{"targets": ["count"], "num_classes": 6, "activation": "gelu", "drop_path": 0.1, "widths": [96, 160, 288], "optimizer": "soap", "beta2": 0.95, "precondition_frequency": 16, "max_precond_dim": 512, "merge_dims": false, "steps": 16200, "batch_size": 128, "lr_schedule": "cosine", "warmup_steps": 480}
Rows from block 9 of a small image classifier, named by matrix and row number. Rows with one number belong to one channel. Each number is 128 + 32 x the weight over its row's rms, rounded and kept within 0 to 255. All counts start at 0.
Before each channel's rows are labels from the 100 images, of 14976, where the channel reaches its highest value: "strongest on" is what is common among them. Only what is clearly more common there than usual is listed. The data: scattered letters and digits in many colours. In brackets: how many of the 100, against the usual share in percent.
# convs0: first 3x3 conv (model.blocks.9.convs.0.weight, 160x160x3x3, each kernel summed), inputs 0-53
# convs1: second 3x3 conv (model.blocks.9.convs.1.weight, 160x160x3x3, transposed, each kernel summed), outputs 0-53

strongest on: count: six (42 vs 16.4)
convs0.153 [141  89 140 105 151 148 152  77 130 146  97  82  88 105 164 153 115 111 132 119 182  77 150 112 125  18  71  75  93  58 106 153 114 136  46  91 117 163 139 130 180 122 156 135 134 130  94 128 178 146 138 150  99 125]
convs1.153 [174 119 112  92 154 134  99  91 146 118 117  81 104 167 147  99 123  66 119 144  99 128 106  60 138 120 152 102  81 156  98 160 103 109 179 203  71  38 113 112 104 149 102 106 160 122 186  98 120 117  91 140  98 166]

strongest on: count: six (47 vs 16.4); count: five (38 vs 16.5)
convs0.65 [110 109 127 163 101 131 157 108 126 132  71 132 106  70 118 141  97 120  32  89 138 137 114  95 103  75  68 113 111 140  92  85  91 125  80 107 136 202  97  96  73  81 103 147 110  73 105 157 113 163 115 107 146  71]
convs1.65 [147 112 139 114 111 128 122 128 170 170 137 128 153 153 175 113 173  99 137 175 111 125 116 159 129 121 105 141 145 119 129 209 109  77 141 128  80 103  78  99 119 172  74 183 152 131 134 145 181  90 110 134  92 140]

strongest on: count: six (49 vs 16.4); count: five (37 vs 16.5)
convs0.146 [ 63 122 115  97 129 108 144 148  97  90 119 106 127 152 167 113  88 148  89  86 172 128 131 159  92 129  86 195 138 184 102 110 123 123 111  61 122  75 100 131  66 167 100 163 138  66 119 127 106 130  77  94 160 171]
convs1.146 [149 123 119 180  93 156 129 142  85 172  70 149 128  86 195  95 158  94 136 145  71 134 113  81 110  79 105 147 113 134  46 142 157 103  67 103 114 131 112  99  94 148 123 155 100 126 158 112 115 115 126 157 112  36]

strongest on: count: one (64 vs 17.2)
convs0.148 [ 57 119 104 136  61 141 112 128 103 120  70  67 134 113 116  78  92 133  92 114 123 110  89 123 136 118 143 147  84 146 103  77 102 122  82 125 112 109 148  98 109 152 133 114 151  97  85 112  90 111 106 102  86 111]
convs1.148 [ 85  97 142 133 113 124 141 118 124 145 126 208 122 107 110 138 132 144 197  83 155 104 104 209 160 159 170 128 138 104  73 130 171 165 130 124 159 122 138 152 168 180  99 165  91 142 110 126  54 107 136  87  63 109]

strongest on: count: four (37 vs 16.7)
convs0.81 [159 124 119 108  68 130  70 117 153  64 185 136 137  84  96 185  81  87  81 114 148 106 144 116 126 105 114  82 142 133 121  79 102 114  78  79 108 106 127 130 110  78  98 127 104  88 109 117 144 120  60 110 121 105]
convs1.81 [151 104 169 152 148 144 154  99 135 184 149 179 121 160 172 107 190  83 150 146  96 154  80 171 110 114 102 161 135  91 102 194 134  85 117 117 142 134 110 123 117 159  86 166 152 167 139  94 170  76  83 108  95 115]

strongest on: count: three (40 vs 16.6)
convs0.93 [118 122 123 119  78 166  87 119  83 123 108 127 128  76 114  69  93  79  57 129 101  97 139 116  98  93 112  95 150 138 133  70 102 120  86 129 120  95  97 116 100  97 108 151 124 101 140  99 118  83 102 104  89  77]
convs1.93 [109 171 121 147 139 138 175 113 141 100 169 121 170 109 112 154 109 164 116  94 146 154  70 188 136 159 160 132 123 127 176 126 154 163 135 161 119 159  98 138 102 139 140 122 128  76 185 107 134 130 149 138 138 139]

strongest on: count: two (39 vs 16.6)
convs0.22 [ 52 118  98 154 150 117 119 171  87 108 153 144 109  98  90 198 116 107 113 125  96  66 168 138 176 100 153  77  88 130 159 110  91 154  98 126 176 159 139 154 142 121 168  47 157 117 117 115  76 132  32  80  90 134]
convs1.22 [103 172 126 143 133  85  44  99  93  94 155 103 175 155 121 137 156 161  97 116 126 133  51 129  89 150 146 146 153 105 143  99 163 129  47  91 165 132  68 116 131 115 101 135 104 132 126 135 154 162 149 102 182 129]

strongest on: count: two (53 vs 16.6)
convs0.82 [ 60 112  85 128  86 117  66 116 112  93 145 114 135 114 134 119 117 101 116 129 152  90 152 103 144 127 141 116 118 139 103 103 119 140 109 104 153 102 117 151  88 109 156  73 170 117 171 150 141 124  57 131 104 118]
convs1.82 [ 74 149 104 206 137 104  87 179 101 112 134 129 180 119 107 164 138 134 106 125 117  99  80 127 156 190 136 154 115 124 123  93 151 127  57 104 127 115  75 185 142 106 124 135 128 109 137 155 100 158 105 103 132 130]

strongest on: count: one (71 vs 17.2)
convs0.70 [126 138 108 130 106  73 132  93 111 113 102 135 101  88  83 101 117  84 126  97 172  87 115 136 189 126 156 109  78  89 119  84 112 104 158 126 130  62 178 131 149  95  95  52  84 102 112  77  95  68 146  79  98 160]
convs1.70 [ 80  37 128 159 109 113 142 133  98  61 154 128 176 167 128 203  86 126  82 105 174  78 133 143 112 164 158  65 175 144 166 150  82 122  88 155 168 162  96 128 144 152 106 141 155 125 179 109 140 149  77 102 144 136]

strongest on: count: two (44 vs 16.6); count: one (39 vs 17.2)
convs0.29 [112 136 145 132 122  92 101  79 110  92 142 114 131 118 106 157 103 146 123  97 195  83  97 123 116 132 124 137  65  78 126 118 126 161  82 112 114  96 119  68 123  98  86  91  92  37 127 168 114 109  93  84 178 171]
convs1.29 [ 78 142  84 176 165  65 156 140 127 104 152 164 122 133 168 196 133 102 168  95 154 110 140 106 105 192 201 151 175 152 135 118 159 104 140 149 156 205 124 140  98 110  91  80 166 118 130 120 175 142  74 125 111 108]

strongest on: count: two (45 vs 16.6)
convs0.72 [110 134 142 112 128 172  91 195 111 136  92  95 111 149 109  68  91 191 146 155 150  64 129 114 159 111 108  50  95 198 132 161 118 137  55  87 125  81 152 121  97 180 135 116 243 121 117 131 135 103 129 202 155 115]
convs1.72 [141 110 101 173 158  72 152  66 147 133  78  72 148 125 166  98 111 101  92 127  75 146 142  59 143 130 100 129  97  54 163 128 126 116  94 178 115 142  68 118 135 148 118 134 105 150 153  84 179 131 140 124  91 108]

strongest on: count: one (69 vs 17.2)
convs0.105 [178  92  90 140 104 121 122  82 134 144  93 118  82  98  88 176 115  83  98 127 161 111 106 161 143 178 145 139 121 123 126  89  72 158 145 102  87 119  91 122 143 121  94 120 137  69  82  70 157 101 142 170 128 165]
convs1.105 [ 70 117 136 152 147 100 137 127  85  97 132 100 162  90 122 164 128 118 144 109 149 107 130 139 139 156 181 114 143 121 201 112  88 113 131 163 147 145 118 161 139 141 124 129  98  84 212 103 124 126 134 148 131  81]

strongest on: count: two (36 vs 16.6)
convs0.40 [ 78 128 139 151 108  97 105 128  88  90 101 117 149 115 118 109  94 146 112 100 165  60  92 141 121 142 106  87 122  67 102 105 104 156  90  56 149 133 107 112 105 136  79 148  83 120 119 143  85  46  88 107 103 152]
convs1.40 [115 213 108 122 159  74 116 147 104 124 171 178 154 162 198 167 144 156 159 155 117 111 177 147 115 123 161 105 121 166 205 134 152 118 135 117 175 139  70 156  86 102 129 137 152 109 148 151 145 118 130  95 141 149]

strongest on: count: three (43 vs 16.6)
convs0.42 [108 117 146 181 106 134 111  97 121  92 101 149 102 104 127 128 128 114 104  95 113 129  81 113 108 121 132 139 105  92  84  83 122 111 146 119 121 161  92  87  85  96 105 115 110  80  85 121 100 137 127  78  84 163]
convs1.42 [ 75 176 125 160 107 142 211 127 153 142 150 130 125  98 147 155 125  94 169 105 165  97  90 164 140 199 149 117 154 105 131  71 133 160 116  97 190 121 152 132 147 173 163 179  77 111  82 123  97 148 137 113  92 127]

strongest on: count: one (68 vs 17.2)
convs0.116 [127 142  97 121 115 115 105 131 117 115  88 109 135  80  95 141  87 141  82  95  71 103 133 135  89 106 146  59  94 109 137  90  82  96 157 128  95 142 180 133  97  86 128 102  79  91 147  89 110  86 106  88  80 190]
convs1.116 [ 51 130 182 224  95 139  98 100 118 103 102 142 138 160  94 181 171 109 135 116 152 106 105 140 113 152 163 139 163 120 104  95 145 130 103 128 163 124  95 146 110  78  92 136 147 108 130 131 157 118 109 148 139 160]

strongest on: count: four (40 vs 16.7); count: three (38 vs 16.6)
convs0.34 [120 108 152  82  86  35 118 107 138 114 139  89 120 115 106 148 210 110 111 130 116 112 165 128 116 124 122 177 134 179 141 152  97 161 153 104 147  77 126 125 127 159 191  58 143 156 150 142  91 160 110  77  97 154]
convs1.34 [120 125  51 165 134 137 176  84  97  68 134  89 123 137 126 128 107 152  75 115  98 121 153  79  67 161 101 162 103 111 105 114 128 112  91 132 158 140  74 120  94  71  97 122  67  96 147 132 170 152 133 103 110 175]

strongest on: count: one (47 vs 17.2)
convs0.152 [113 159 139 140  94 128  77 112 105 167 153 132 161  92 104  91 144 118 120 119 198 152 106 152 111 138 162 104 131  92  96 122 191 125 118 133 134 171 130 158  92 115  90  49 100 146 106  79  49  86 120  99  90 179]
convs1.152 [118 165 156 147 129 109 105 161 135 100 110 186 154  93 125 170 127 130 187  74 153 127 111 143 154 139 164  85 167 127 147  52 111 141 107 106 157 123  66 129 111 104  92 125 104 136 135 127 107 138 161 115 133 103]

strongest on: count: one (64 vs 17.2)
convs0.0 [178 112 109 145 130 159  81 112 147 100 200 175 132 102  73 114 113  95 143 106  85  69 112 123  85 178 120  69 110 140  92 116 132  78 115  99 137 155 164 107  81 106  97 136 142 115  85 134  97 126  91  91  85 124]
convs1.0 [ 68 135 100 149 114 109 111 154 148 143 118 129 119  93  75 152 132 165 176  81 137 125  91 165 166 131 201 125 165 131 121  86 128 182 117 121 143 141 129 138 119 156 160 142  98  67 108 137 108 158 144 108  97 110]

strongest on: count: three (49 vs 16.6)
convs0.2 [125 148 111 106 105 101  72 111  84 136 183 157 191 134 126 142 106 122 115 123 129  91 176 129 136 101 164 129  86  92 157 124  73 164 121  81 182 112 139  84 111 131 127  62 111  99 200 163  86 105  98 110 171  90]
convs1.2 [109 143 110 189 188 128  85 106  67  84 122  86 122 106  97 162  94 173 116  82 180 103 112 102  94 169 176 157 154 100 114 102 189 177  62 152 133 166  84 190 126  87  83 109 112 135 132 111 174 155 132 122 156 175]

strongest on: count: six (80 vs 16.4); green (66 vs 39.1); teal (65 vs 40)
convs0.90 [116 125 159 102 104 138 125 144 118  92  79 104 110 170 165 173 153 152 103 111  89 120  95  90 119  83 126  89 110 185  99 145 115  98 113 124 131 203 142 182  70  95 124  47 139 148 123 146 127 150 143 116 131  75]
convs1.90 [205 139 129 160 135 145 106  95 168 232 139  94 145 162 169 121 108  44 152 160 121 137  86  88  83 121 103  89  87 146 120 178 103  70 130 145 110  90 112  94 145 152 136 129 174 161 132  96 179  83 116 154  74 163]

strongest on: count: six (75 vs 16.4); teal (65 vs 40); black (49 vs 19.7); blue (43 vs 20)
convs0.56 [121 173 201 118 117 152 105 200 132 127  96  98 104 173 149 115 164 100 129 146 111 131 146  95  95  82  98 141 171 211 120 156 149 131  79 120 121 152  86 173  69 177 146 147 166 145  98 125 129 171 121 158 160 119]
convs1.56 [175 139  96 155 135 116 114 115 142 188  73 108 155 140 150 116 137  74 127 150  80 177 137  73  53 114 115  97  77  78 115 150 142  79 145 176 138  80  86  57 109  67 130 123 114 175 167  87 166  91 125  99  80 139]

strongest on: count: one (74 vs 17.2)
convs0.3 [152 141 130 131 149 190  76  94 111 111 147 145 157  95  91 132 136 130 145  93 119  97  53 135  79 161 161  97 156 131  59 112 117 103 127  97 109 171 133 118  97 136  80 140 134  63  82 120 112  95  84  99 117 115]
convs1.3 [114 156  89 122 155 117 103 152 143  81 173  98 135  93 132 171 145 117 148 107 139 110  55 166 153 156 158 107 150  98 131  77 158 148 108 115 183 154 127 141 149 110 128 109  92 103 139 142 108 139 154 111 111 165]

strongest on: count: four (44 vs 16.7); count: five (40 vs 16.5)
convs0.119 [110  75 163 131 122 101 118 138 127  97 122  97 138 160 111 161 154 105 118 130 175 130  65 126  60 142  99 203 140 120 125 138 115 129 134 126 119  70  77  92 153 151  90 118 112 113 164 160 108 166 129  65 104  65]
convs1.119 [158 179 112  98  94 146 121  79  99 145 211 118  94 178 116  88 118 162 101 142 145 135 216  99  83 137 143 192  97 167 113 181 170 121 175 119 127 135 122 147 106  95 138 126 103 109 136 120 133 118  72 123 150 195]

strongest on: count: three (40 vs 16.6)
convs0.49 [ 77 144 190 155 138  97  92 140  86 113 149 111 113 197 125 125 124 103 134 129 137 119 114 125  98 123 139 149 108  75 132 166 185  97 146 107 155 121 137  90 149 183  88 149  71 120 137 186 107 197 107  67 137 131]
convs1.49 [150  96 114 152 171  99 143 106 122  85 152 100 151  97 109 137  34 121 135 116 157 127 141  65  97 159 177  69 133 160 120  72  91 141 135 159 130 168 142  93 103 114 120 101 115 139 137  87 162  74 135 157  94 171]

strongest on: count: six (54 vs 16.4); the character W (26 vs 9.5)
convs0.60 [124 175 138 113  99 158  82 130 103 131 165 142 135  98 134 123 114 157 124 113 139 134 115 151  85  45  54 121 142  93 111  95 165 137  99  75 127 140 121 133  87 123  86 140 108 143  90 106  73 133  86  95 104 135]
convs1.60 [134 129 157 148 173  97 111 102 128 115  89 197 168 156 135 121 142 149 154 122 181 114 126 167 113 136 145  86 179  94 181  81 128 139 104 136 150 120  66 102 125  79  91 112 119 127 140 102  97 107 146  58 134 137]